From a checkpoint of a small image classifier.
Model: 8.2M parameters, 32-pixel images, arch caformer, norm layernorm, activation relu, num experts 32, patch size [2, 2], depths [4, 4, 4], widths [64, 128, 256].
Training: nadamw at rate 0.0014, 9700 steps, batches of 256, held-out accuracy 40%.
Rows from block 3 of a small image classifier, named by matrix and row number. Rows with one number within an expert belong to one neuron, the router's apart. Each number is 500 + 50 x the weight over its row's rms, rounded and kept within 0 to 999. All counts start at 0. Numbers have three digits each.
After each expert's rows are labels from the 100 images, of 14848, where the router gives the expert most weight on average: "place" is the part of the image that holds the peak; "lies over" is the class under the peak. Only what is clearly more common there than usual is listed. The data: small renderings of single solids in any pose.
# router: router (model.blocks.3.mlp.router.weight, 32x64), inputs 0-63
# up: expert up (model.blocks.3.mlp.up, 32x32x64), inputs 0-63
# down: expert down (model.blocks.3.mlp.down, 32x64x32, transposed), outputs 0-63

# expert 4
router.4:511519474464459578561571416597429541517543572547432486568526464502429489452470541554484607444481549517529460451474547539444476431507533439477510526557406527431508546434450489495579565535559511
up.0:474509571506446487560543491480531492371409542500477472422457538527544604580398553410518519530549485552527465491538497462471515413418498524452541557543471464473551534463515574522558448542448563
down.0:513480454490468388552578419470572425432529508459470432516522521427518569490543488496568528496596430510503509434450518575521566404526572565453488510477465486538462402454435503459580478500516466
up.1:449458510454535507571537445493547446440451497467415460422509519436524565522490469442504475614600513498573416473452472474584467430524617573474516476495438451500460487514458577521553474578476495
down.1:522468480460482392620521451492543469502572518499459494500421545519545513464412493536591522503525487510545484431489508551517443429401548569445511578519438532438515487566499576398490531604486504
up.2:506398616606562492545522463531505502418485500541397540514503552557539605515429442487440511521541532484550447443520548471513416430474524470414511566523494456471502493484515583540460452478522572
down.2:511464482540456450594553455536530416513502456504454495512507528459583558475453505425576501540542388559482448460521519541538464448538538467461551474524468428495505507543383562459628435556514425
up.3:458500504595640461515540490447609432510449491428431502496568509524502560579469543443475434452531524463534486443617481427547440483524490530450510502550542500522467461534466466500535542421419540
down.3:514500468492436492539484525555489465526603442591514546634475459534486472505508550537586537509557429598597533512472566515599477507478565574527469502463563478448442523489474566449421483533481451
up.4:564524434430449516467484506533421514499516544578569473557430425476446531417541487572520584501494500483495524527441526584435534523377566485586507569538449557447547585475480507491531504498571443
down.4:499522482526455426536518505498521529448507574370483511419492549460506523585584583493552480444528524478443482551485492436475470504557450544444580500541394437501478473492477442557612467568482595
up.5:512552502422437503500473576533433553528473537447575543449562457441475480499553549487531537479467533480438480559456380516574514575444518465549556479404498593592489461479522434511402469542509442
down.5:512496476537488469516526509414506455543522537404460450546558500458434494493606610522611564460516470512470525487534566400564401519572435487428553468485432419460511447482465474510538484485458544
up.6:470542480561421529464510600548551466521412453426538520524549517495475384562503502426495484467518414541492489484527482429596506602567464493512577451513540468565459455548408501460466439509443537
down.6:524526465431520400579558512510534464577608509546506519518512460487453415531541484522621577490562461467518500495525463490583375576503472442476462459451510452505415414469486468482525534547444497
up.7:489509559458586468483497559398554415488526466445482538413514503533567533555571528540514473501435499454514503543534389493518457564512435640445492421474550548493430488515508521455468457507447593
down.7:498524471468501551590539520482561570595503372447510492521545517483495493462564520582556585469478530446433474499465523626502458510444380479474432512486452551411466463470517447433529549511479520
up.8:493495440449452528520451638482492499520504491517553455474542467477511412498479495544567472534490353434457505553507532528554521576477415543594467478454562522629472414524524474489421525490496504
down.8:560452462644432447483556502498549427529545457483474495530497466458529437569528597485576481520547458541491497507528544435550442550539487502498553427570498384460416449503492545559486483581502437
up.9:554494452432409545528450607562428597551566480528544561544559485433499419506484509551603499500469434492489484537470495532556545592507449454556485460446507500583495459504499449508384522532496477
down.9:551453406550418452502528573521532461552489475463537464555558488453434430516622546457530493487556411513460535554499594449564469570513464510446515476571548379513452447501469525491536483492426483
up.10:463396593480543468502468462504395485480621470567501562599449494541510520483543502579564530479501495506527549467501503547495400454435521392513472593489495526444441559521532560482443471514533555
down.10:513459474521476480475509540526500475480486462419445518483568557397506510531543519457473479433559452450428461510560506475423470512576513475457626449602406463586504502507511516536602470609502430
up.11:484423570555600506591546444480530430433485465563467520512585518493518598603507475475488442539545546521547481451547535441541395428520534479427539515530524462459456484542459576575531518458533528
down.11:514438441510470514591534518540562383489535496578464501566538509490513531433469492475582487473559365507489438464437546590528473430484568510478574487459473488479474491561447550436549468586440446
place: centre; middle left
lies over: solid

# expert 21
router.21:442460508462469453481483567464546557568503416454590482471528484473573425507565537447474421579484499462528497531436448470606476560500578534525497403441546481537428535537569485403431506510447524
up.0:444429493477482458490557485594470441458586521531487493587445551451462559522485539537542533508575518394565558457500525510495463451346534481474466542493397505436544514526527505472483605469514443
down.0:541555544421530406488498570386520506582552499412513483440568393496498489476546513544486543433448507443485490579420476464503495518490462461584452482451554532465489490442509480475529537358501538
up.1:503535446512484588498507498590538483493499435595475459539510509406462439501476431462487575505544367403482487480472522550559592518511477514551480457499542478617518388492430484496451528465514439
down.1:485500458461546557576549446543478428579582483563371511629541444432496458475469492460536536521592432490505508451527571575579420440471505495467496442491518517441426511499485515478513563517492474
up.2:483394542523438401441509543496494565482504408426570558451522539492611528545509546452560412564463571472515496492523511441482515560441557410541472503445550475530477581533506485498435444536450536
down.2:445515434493597490480481523553519475486558560493417513494555491410416490530566446419444512518507473421514579494524480477494522451523491540605506448572475476493526470525481477598468567406598601
up.3:528568643415497502601485523444489497513491541444483474425454556516547478457470453516472490425427566592467488471462422469447489513504446574402505497471446571472521510444569487524532472494595541
down.3:547453504508467422505459482454467497428439472459514511493468495467527511502574468476493478509406523501567494507501511443449582474507497516439486527568491426485664508495517552663529455415549595
up.4:436407577461439467463428546519431561567527453440526536474514504502582484562523553466489400542434545463535476514504471470433452493430564433545493501519526491505491627581584546466438497532455536
down.4:454537419452589510435502507552491527510524633507469482492531458387460466489589436495442478553453500433517532535445459488493538455497547534608474530537523512475587436506513501574519599433555555
up.5:547525414567522543502532481570554481481514450588491438528532460435436536510513487448503591530560419477474481557536570546539566556516500492505523476490562405593472390477420499534537550428486415
down.5:460436473568523529547485435547470453504557444544368510634499527509455445525426426504496493474535377491477484471568532490518366491432482463473530496545482478425478527543493549524545477537565480
up.6:495402517435435474473484520534481552585588433505567508540540475498493469432540538516527471589458462457561522464451475570510482542421523431575433470479528559417477570504521524382391539511513485
down.6:432524447449573397517602474554490536546560566534459500497574448446489512560556502467454517488529442443497598478473404494553469467530542583568525496513507526425505426477526486548504559407576549
up.7:469511629506457461561484507457437540524435474422513496478568527504561490509529584481445472504438646527536444440492425438453490446496494542439516501480504573455509581432566482499510421473583535
down.7:516476463547516440468487523521456479448498564444450462457519410424473530511573500445422481539452545472546509526516491460462600429537525574476532516581473485535616449484528523611516530419587598
up.8:496518448433502597488548519602559441502498464619473499500535474453447435466493400471488568559527384476484510498475533615515540533539542525528547455542521486545479424527440516467471591517535418
down.8:537511464457571485565561427525517432552576500554389505577537474517446505485462528534578535450544422486471525392502513569550391450414467462532524491459450482440436463478470487410502565509476493
up.9:460577462473551494587579445531499441485524580473455476427474572466506611523534524475574489474578531486492453487523458446494463461530494494450543536467390440549589442444440488572611518468527523
down.9:522515518539580420461478511466522492550531491473493540609464523628544521562540495587542468523425490442492578485495498588505443578418409513498415501437484525493497468454492472463426486414465582
up.10:569592466406487492551601533576564488445518451557500499581505486444457508486475479475532582490473424434480438446520529561558561537504478521505471493493453499573496364498413465551497560499485413
down.10:533511459486548508523530484559477408623576469538400551519546541456471495501444501448446582479535401476457459478464553547554451471532517437520568405506500491507427412528460534424580543497456533
up.11:475479496583466551539569424518461474416481550511451567511438497597477557558471466448613438451531492547489428444601490508485522515469442461464590523599500484511464480509496513595594504551516484
down.11:455580533509530398374466550536483473451484538512592460485494537488501473429498416500513427555518525424507514542497494510604408576467490521550479480412493524575607512518502439519534445487490420
place: centre
lies over: solid

# expert 26
router.26:519578530565495495495480463494449446409469554478443593457459501439535517574469510492600479400520466530420459583588444468436490471543472486556550535469483462526487515519513453585588438606505498
up.0:544539419512373522536455507526552507436435547461557499457390503491514491482478484485599510471524430506514484577491553477442647455482590568521491535500542424566540536491461509551534465571476528
down.0:482497523511501564541512486588475494505446504534509507379495464509499563619499472450429457433500552481477414495528463436486532505523514508409540511541377490538596469508439488558539502483603383
up.1:527509548516453401413450535507491533438526537474552450454476492569501595519498527524485427516431515469457509552457494456432532549416476519593437653487518553442580529494532465519465460495536407
down.1:437510513506453481582536496550485493482434523508480566480541523546495482558500503457454484481534559521512435479529439429527435495549608523384551503485386518528439529499481464482543478623620391
up.2:432493472438525528563564458505610529531492500525507488433487555567503575528409527389491546512478542524603465432372498571519473447483582540456478471553448529438449496507550595476485519508511504
down.2:471482518534508409476465508466465469449464520443528483449471518510523550545479514483623549467494580548549562543470564414400458529463535495482423649374459448444478552517563507455493507500493528
up.3:446456491518602535534521464455509503563530474500464549465446540485448450558493499477431436507460444389416487493551446467484452510565432459512562432548508466629586536594539470540520555513553437
down.3:479416565477409521596441622562499466506500481473563565436484530491536441536499484502486431606537532484539441490516477501445433539510612448484464457482483518519483578547501503477469505487592385
up.4:528532468495352515539429574628438526482471546516594541571420521484439486431486506524592499443494482520485476486497525468491552492403530466551449570459456548508595526483434477553528508534528479
down.4:542527485435476620592553515659513540538483487503500490447560519437490479556442503462445511450507511485492384482477502490515513492521457506421585480493379507578466464455477481519553501531562415
up.5:442420432594489434417482492472613440504499445499464490590588466573446507509641545497518507483487477563541533486474545484544542553512510534519517492556520474401484414513432530480526461453439490
down.5:502503550591542476524456490439534486537501379447574526631585450486555478598543498449496504522534456585508482469553521421521482573538494493437503489497521478544472461468502525452501371409468464
up.6:462493490427425434518557579491530582585526516411473399555539504527477526487493610481453477559468490458510541393520458519571464530440480522468427523437478587408504480481460496486409550500502454
down.6:499503570505549481610486500498551491457473540573641460446463567465512551522555492401537486505569548407545371578541473453536513531531517470554452536467509456495548426506464494469531506577473461
up.7:562477442414530485486529547506515599487492516500604440422490435476407562535448492494560522537518609465505483589430488531488530459489597475586465535424496503546444533454493438432476581513461518
down.7:479496495526492504525539548532521495517525524452511488318509507439478576641485481500553484504526643410441462524511456427451508514483518540482569527440430488488533545446543471519505479526597468
up.8:499561546510486440475512472525479515507493537517456533440579488535523543496518563517467502478450596571466482481571401491481456556504499496553505525371488642421470475462460377590496476512585459
down.8:471488545454482534538557477567457569571516546556541571495564470519503494609524567496464481504571456462438437443498427421569420533543526509502505496420428526493371480535446450492540532540543414
up.9:481423519529449499449545578526523534486498473433478420502522529502512463375438626544525553579486509427495484398499460553525549494487435514462443487479502602547595543486529457503482493423590512
down.9:440482414490502474565545522546542473526466462525515508507436538454439490511427436441527405581500496414499516456437521470570395555482584497461477434480415441464507530531475515466545527568641519
up.10:444563519486550544557502570390535478465423486472521505390400533502529451586475496499528483490500400450485419531542459485483585485533496540509540504492544518666470516588521484536543486517461530
down.10:430410574474498538532477583599493544474470481504582549467446597539492467577497448469465409526476527424488463529578525467460510453506533466459543492515447492564588545574568469547505496516610446
up.11:486507548532477519526562440470565490561484508469464442478490504549518565519440542465448552600554568436560470449480409513566509491474633536579457526450526597438467451455538571449463445521529429
down.11:516516600500582506486512558410553445458467494443533509458464489560481456478554487515448457427448517555466399490463513401464470616508531472508493607430504587492522580483585468483563440496470525
place: bottom centre
lies over: solid

# expert 7
router.7:482454519601450530405437500531431500547481450483453514603582514536479434462552542587454451460431522548565543471552540427431556548492466446458536530558505474480562555511552537538450433428546516
up.0:502538521455483458485559438479518455515458561513421474527554532488553590492555563515466589499538494558443473424419494577463467481476513512491600487489420531503460492486484459467605525511652398
down.0:514458586410497471526502561497484583554474516400567517465526420495477489514525630546498495470465542393550437468500455420538491568482492469526451513498466509559436515484618430513528470548554425
up.1:511480408593551435451486457434625468488452488491566538558601473534474491524583496417470432496488500571521473490562567459582532538482547570499492476523548410513521518478465469466474455475386506
down.1:563517497474512562509545539463555495524464501517545494555594394436415494534554545453456544532599479491462509481437542512603524562529478524485514469469525496487451390454458479460606530507461362
up.2:529436487593490448383431466511422431528499535471461483547489536533512471444622503542469489435432571539528556451530522427425570566526438441516513537544521459481580535515552493534491459402515520
down.2:568493508430521482555530535444521552543518512446551514514535413470484498482499573455581599498498462412513515527462477515524434574436455513535380536393551549517388453452531493435453540463467433
up.3:502459546559535429458471477467459477430519526505439582519500534544468528494574508575491458436419543512518561482613555407445453543469374439478486594538467424472526570469548493574503467463495533
down.3:588470518456506444544500522464472603523538524526543507567525494506445553504466501539534540469473487472497525469463486580560464559464503532543412508370591580486411454454572445388460527516431434
up.4:485437504551566455462510464446586417499434440451422402558539577489486552428502496491439493580518496487542533416388523539458549480574524608494502513553575469506557512533507498485480461445486431
down.4:530513493487540539487524520460528545531480545466536509465569414439475511573542600422484485492559521473444556519472430503577440547504467505595534503441492528570355477480546436537491574457480375
up.5:435445402531542538448502473486628399508447483474490547524564466471433469532559530429489449537585418504472489523464497477559528528603481548577515427514555469514510488579466579534517493435441466
down.5:547514432502457460570530465531588477525471479457458449498559465469418463514525550392439550507586437501406523485504547552540411583531529512563515456508486467523435389535486475442512499518501376
up.6:548505442465479432478567533464514491476499508517556514496575491424528493454539393449647516526565421564461467520514577553488483452481616565469477512520456476520565422558416551542513535555533466
down.6:573504528570442458454445593474534452499518462448481476560628369460481430610566477431555518526496532468481450509535525424527526503467473494516529478483442419522487530410519497467535471454444567
up.7:472469517577444451401404567508431538485515445459518519519484483542522446486590526568502469482409543508548537519573509427449544569475469409478461558527561469473560531493576518585406437445490523
down.7:583518506438538497530500559442533526542544499544542466524535406520488461490483492519545557509509558502544527554474537515561469562457492533552432560379524544484406431413599533435384553473437548
up.8:550506528478426587536622536548577546481490584541556476382419500519506521494502430386550559543546523441486562519446452498535473486552527463479510444516490497562502454452414430486549543546489467
down.8:437425542513536550470570570563541426565482532431509379489504497445462533422464616514507571508598471379495478568545527524466442457526523518550462492501543458464491508443528447484448504499442451
up.9:478480442504455495549463449493537454519465518479402390529485552523510542429484503475493521610540465514550522442391587619460526414529550548442540501534457442468551519527526600422534452504484511
down.9:558486522492526520475465532410508583577435505469473501517590443433456539560456624436477494426523539453445398561497495448545499548436510489526528478465495508517372476509561447519529519424499417
up.10:509547514414582467554564468465518549635523526520439507534566527463507465499535531451439537511498564498481548440481480487609387493560498519447501421487490596505412522476454455392481561478524510
down.10:466512498454457502427561587478491548480478493393561478416555460501494471592534582435460521506511502468517451621509472372485553494577539535487475528410513443558529452509534468611535494479484495
up.11:515436524492485524518518410485563453589468532521448461558536583517507524423479516487431503527472541607501519379403567531482480471483565588426541523513442536432562500433512500419500481485568430
down.11:574482548449408532538515493459512593533450481395521487478544399437421541521485589468477518499521530490481488494472460444511493513470477541532402557422544563523393511483570473538564523455509382
place: bottom centre
lies over: solid

# expert 6
router.6:547581519482568529467553482457560489489438538502470395426583479484497543465457442455434570558462556541538476496415487530493588452560570589473501483480547573481518405414544453535518470448537454
up.0:513521466511418463446473556531455568556542525454594509528503433477399450502560550500543480495494452470491580605489521502534466550502484497636452491404483540479461530490495395454415573495439461
down.0:465527534509482402538537492393512479520557491435463502538522484587511512539526615463581501437490466422453429452551467479547386535517492477469551531589490470555375414488500490508534536559495536
up.1:508450431476560517533518384472521505453524536543510529449462513477589521439474480440443540538597575568457516540430526502510438399516509499550551496494413485458553545478494531417579509624565489
down.1:485374537587512441509416433407464459452514436494512537588477486505499562498582520524494474436450501552465531506587516462498461460498468471435526542563481418394496554495538559544568408528499469
up.2:485513440498490496433494540546464540565547477520508490564502430399457396494527511504574455454518436445421531553523511543529489615509399463638453483457536561552488495498509409522482524474462425
down.2:478515474478465476552581488461517456539574460486398502552552484497458499568536597431501531486544433469545450460507458468599424533529473484518533424569499493566354420468432470494482584520473530
up.3:512580549489553524442492544412548504482449491470448407424586494529460496539488495489498522496436576544501508568464455483498594494609485593516498496487619481500554441449565460570477426417540500
down.3:515514526440485497471491504422532523545618511441486483512402504573489474578529494541598578481543517442553588533525488509516418547420442470410453534448565482522430492490480519452433549501521616
up.4:542524484496509514366437541427522521536461475482530437505553420504475450432529452485443538518441512550488578568438492539460574573556499551571459512462599548512525464441594452462437432439464522
down.4:459475519478469430527542492437484505496593512467480441505446547538527503571516575547640520458536480407501536516518504457550426563421477444486433558491533418578450479461458525532468498524447634
up.5:500462509495453518623553409547498426458489487523457492518425497458538515489467471501511515485633453527531479436502558543470484462481551453496534541575435434493444546508430581442550525630536411
down.5:442436468521465477528437470533485406514575483561444569541457510528535499518512478488547412442565475514503536447511527536505431423462495449420545512572476436422449590596456594513579521577544513
up.6:508471441522421471468466513563398390478538527534491550545401568495554498496574518521529487491545486563549515494564524466484437536391506471403503539494449477442551525502463560576466453610521423
down.6:476441487483507376493489473479501540499513560569508488484546518518430497443503544493487461529541485438517450447487523501543539469471440356659498459588479505431382473561450537510502585471476516
up.7:511550512470521615525483536504500529482456631494493523376503515547488486551439445447505510507441522485570387571491459497533517515490542555411493404479542539530507519501570489624500540452530580
down.7:484492556427521529449517475400508557475575511452505462494380473596539524532464610531497487499407559442525534579563449529454475555453444492515426549456515521545480528490531484435450557463537604
up.8:440456492535510516408471499452514536452468489460544481421477445557470507481517477478422415557484500487510494644515505439417557532525476540599444569532571472526557579533566540518434501427406518
down.8:550479486558481456463479447384539541437566508428457490527478488494483571568563521504573526491537511492490516542484575523538477501426498496434466572564500433507373527493545499514536541438416650
up.9:509549548388471546443527560528461587477473563555501470402494530474503473462436452553497490517414566431494511511488413493444516485499472526516434477423510610503569439460554407574455514505580534
down.9:443516511398517460511562476433516523527540571424476469412426553537528527575507607473550543499497565393543517539557417487491427525485410469538493505502514506543479450450468472570457598472504576
up.10:491456604510486511474477554456550464487477446593506481463470639550645496457485416488542485548438519498552548469493479537491522507520522538406438524436529574448562488498561540485415482468487577
down.10:496490517507543474469531574418545487432554500424503429418457553457467527543496565423539492487501545403539514545512514405481557486489485491530453499486426458595587447469486483614560479426521602
up.11:442518440518512509498533495453456576547563534504478542494410466524464502487513524515541521399495441417372534582524445583465482512426359473515534475583448509537544489502452455565538537468579480
down.11:486514512440500506497466522440468542517585493487481549532517443570613525541495531543558464476512476488488486592537436550560441585493457454548617462483514495424325528492540518478454501455537576
place: centre
lies over: solid

# expert 15
router.15:400525560444466575574458537473476564605446505409513519474506483562500442509464569525438481478424539503535413419421397506478485477539501537511535482539468565540472569461563506450468461482577559
up.0:495522457638561429479553576524499486425537558559523554425524454475507572504494473496497510527555441434489543486585518516504479563384486467506458539486563461530534407598458481581536536533433476
down.0:498579543573507483468518551379499507551533428525470479435476481520579482485542482513531477525517468488387585480527467511550516610417521544438546505587475543472371505543610504481459457510524491
up.1:429553345491524486477585472484581513529473554500512510554582460387449439475615499449508548534504502480481538475474502473598497486537539544536534387475490484499484401504439438504518471547522501
down.1:583523515570541454508510472443548433450546493527455500579573435494552545558473502550497583442588475589453531476558515496563391490533412490386536505458452492471486433451462513548532446535452464
up.2:554511446482458475441559486465565454392422561595490525526470534491511507521528542471526524454485505442432480467500508541515471507397415462507446544501519398529505411562356558459493484442431474
down.2:436463526403463523572518522395576560566438445408525477529547509476463534523520510429447513536485404402506526504503528495521430554466598560440485579439478463505504494532442567432493505551442482
up.3:405472525554482433387558478539608393545501526502536525505445461440490495539471489502493486509572443452551502497513474530404514456499467593657478544537473511505535527545550515490527518498514394
down.3:476372467566368476481432485482476478486513556525442555564475435451556498561553480478525445487499483512529479574585518519451486459583594467422470519558474435527569554502487540532484438501512403
up.4:416522567468492559549521512442520522530412515412482425482524509572529501521481557529449451574460549439528462380460379500483528438583453574530510486574474545541537570488546493465500446432550511
down.4:527500524569446490446514490442468465375455449512451571459484510548550548565516452502409500465523538581373492530495518420423539535515524485430542507582449434530461485504526518597581419501518507
up.5:482529453532491551501535519559594431477449510508437505522560488389482492536445439465508576485556411509441448507528544527501571506547558557480548435559515463588485391524396493556601449518522503
down.5:556467488492563484581495493501636475513513428536436488575486472500516536501481456479474536472582514555471530427494509551515455467612492508436544397401475476556406420551429509429566518538486490
up.6:481565470473509507462544485576455606515459602462582464508559501425473454557525553395434502482482577473481514566531469400492538518553505523551552428549465505568518491418538428524520533505604481
down.6:526482484488443496497485460383578446403417483445485486460480483434532575579472578508484568525497528586466511460555516461500573452503477488407537567488501524528484478435423541493547410566443410
up.7:499552539460457580562484510481405622501492594443574518402499465520508530576442557503475464450473558523470458566479443490513539459549472467481592480457466569560429518434544421573520502554506513
down.7:524527567487439511491514504436541443435473493470416432393518573514556549551479473527475554462451487585401531503498523447468536461524503531407590551499493469564427461446562518563575403511496565
up.8:535544427456415568451491564602536530531505588466510499399572485407443409535453491468558491528559479465494424489502510549513570510454554524529516509493473544551577520456458462591562500558550436
down.8:492461371519494512526560533424615433502543473493406455559460522523502489521506533518533594494504482596492578466545542499582517499629506497382489485437466445508499459484447509483517525552573514
up.9:514486558471511420429452500402483516502541525473500486493481611565521490414557547524502467513422582587580516427476488486526488527470522576516425556413510557436567497462515434424444499457494593
down.9:516482590536473481538445500442463435432546500466439556473469526541606591625482513545533504425489546544406494507596459448470445490529487459474554575548482441518466551460519522561484431577507454
up.10:532508575476515473506477502415515546542435491470373475535516519568506561447500504592451547467428537518500475393481457513501500497523486587473455542520500600450503557440552467429436418414559578
down.10:510510593569490507446484468419437458418481456495484524455494519554616557574473444579437546477493540554392556530536470475424512537514457470406557581519466457569459491519565516542535437534478509
up.11:495508593458497495551459538449475535528447498443479477513542511614505543476506578563481498415421566492499441407448428489510497476527463568475468557509482603455496574397575436436468459429543528
down.11:502470582553478522525470479456469468397511469493480508441511487519594512583491453525453535458479572569374548486523519449443538492532471483407529594491488463595513509453590513534571391571493506
place: top centre
lies over: solid

# expert 16
router.16:531457476512396511497437551561426555496553443564544469554464483515444429428454463539606543557464474549572548514467551511462551512463564428457433511496507487454500567501551560467388466566530564
up.0:411432477480401537531471546618433498564575437502496492558518493583467397446483575530541515501476520477574493465550479491485546499498547402418488451549470482414524558513517503502477486567596526
down.0:535545487470440422580446579531467509529620477490589506567495469455467433472536453580624531484459439527513472493501484522541478558377498530447462537429519530579442495480501524486430451537483444
up.1:448519544536515553561539476455611467514408518424487471462419472549518527491472526460437585489536474547527526543464524458497508447654473530464583415514500476500530498476478568468612417555506533
down.1:563541557472495489599487521543492501506554479568398476553428531425456529532434550604597517489580470477452445434519502581485428489454421526528487486414470557511491496444482476493534613534525462
up.2:541546497448560507485513435417528591509449568494511546352490467472560504597444543476484573460510622560388458531541532523481508472514535501516547548443441523557457510466471428491506569532512499
down.2:501503417483419467492461499450519480407491559507525494469445418386502465411469564534556461539461550505521535515444512580562524556392504488468408528451485430545557556448528481589527592503495495
up.3:416428491496407528573471544625458501515588468527477498555496483565418406496501543524544492500441492480553473487535493522442526491426552394443508451536431476448496556536501519569500485526621453
down.3:531486521448385398554443641490478555520624468487565579567503450470496474460507456561608506470513488559472468494509485535503452561419514527478439520449544506510429485479518527503454461535438533
up.4:579506468507573498431500456440601511485433498513550377470458451489497533454514414408444611572501540560529527589437558536490550520536562518504474498477517484537562456409502503424489520489442523
down.4:568461513470453423571466469540476550508587564528496430436438570504536501484472568529618572529462553448597516507458516554528523488379501504463412568430481524513474456434526438483465533532524542
up.5:498497512485632484468602460492532478512554531579448495456458553489561511499491585492466504478501498346508549508567476487513419478522380551507429404446513514461546463541534406497506550461486511
down.5:518503513518472536558545470480617388478527447499474477550511521495461448499490539473504579455524420511584512465613562475484476428480521506443541487502497435555500501556347495531500381451498432
up.6:548463507512585527518504518433529475506480467522457519464562513479568510550505476442496501468526439492454574507600531507541472613587504524416580466443597451530392376464456508482443429505448478
down.6:557530614470492443457441582467421564492523492442624522498535467491447496524540469568472437481420552598439462481518407440507483622457437478499513507469461515536435482489590478490497470498509511
up.7:510547429422440558443469527511526613538505474567592478471414452407457476452532461504547527579489515585468526554455523483548516586449495509473476481417451557518517558423437522518472594508456538
down.7:567532526473430462569380474534449522526606563438579487462494489417470505436457534539580545548478480524557532508452470531530478486422521495460354503446538516457501463477511495550449572538544566
up.8:616491524519520505542474435421519440415433497518493446451442508505548532478407379459512618563515457547520532494410514564466505480501578612500469520478532518480481505470542556468490454563512572
down.8:580482499450473444584541434505508437448519569541542433453398596494516597417449450489542550498530532541555461521471499584470580415452558478447453586492433502460516494514449505487567487542471498
up.9:495519501483576610511490455439511531511419480465483490539496446439533572551433500438469532478601530467404469481537444565533479531549514535477597507449500579604375513551428508524549471539517466
down.9:500507567488487414486552443477499584503381486494554581488432448450494479571474485451458437429522474553496551569395470461492458546602469435520543558462521483531567549509574564537495441441475546
up.10:482465479494392484576457531547444561505609463587460501557443513585468471446470532552563533508397550568580528449494539525489525452437502441399465475520493507399497549476529490495449508551561540
down.10:544519512484395405526394563527489505488570537503611476476499470449510507419547408512563510477509430555528422484499528493558513565377545545481429542468464499554498486466448513505391463530465493
up.11:498533518414576507538519526424459507525557496501506484462520433464582515532528499484520536397550618502380541519458439521502428518517482464550591431423515458451417508518433445490539509531567410
down.11:609545527495506492539491481433607544442616530470497514517455469456474563481476504525577581464479424524510521433513543573530525533544539613448425545493452475553559543453599424456533501493484522
place: centre
lies over: solid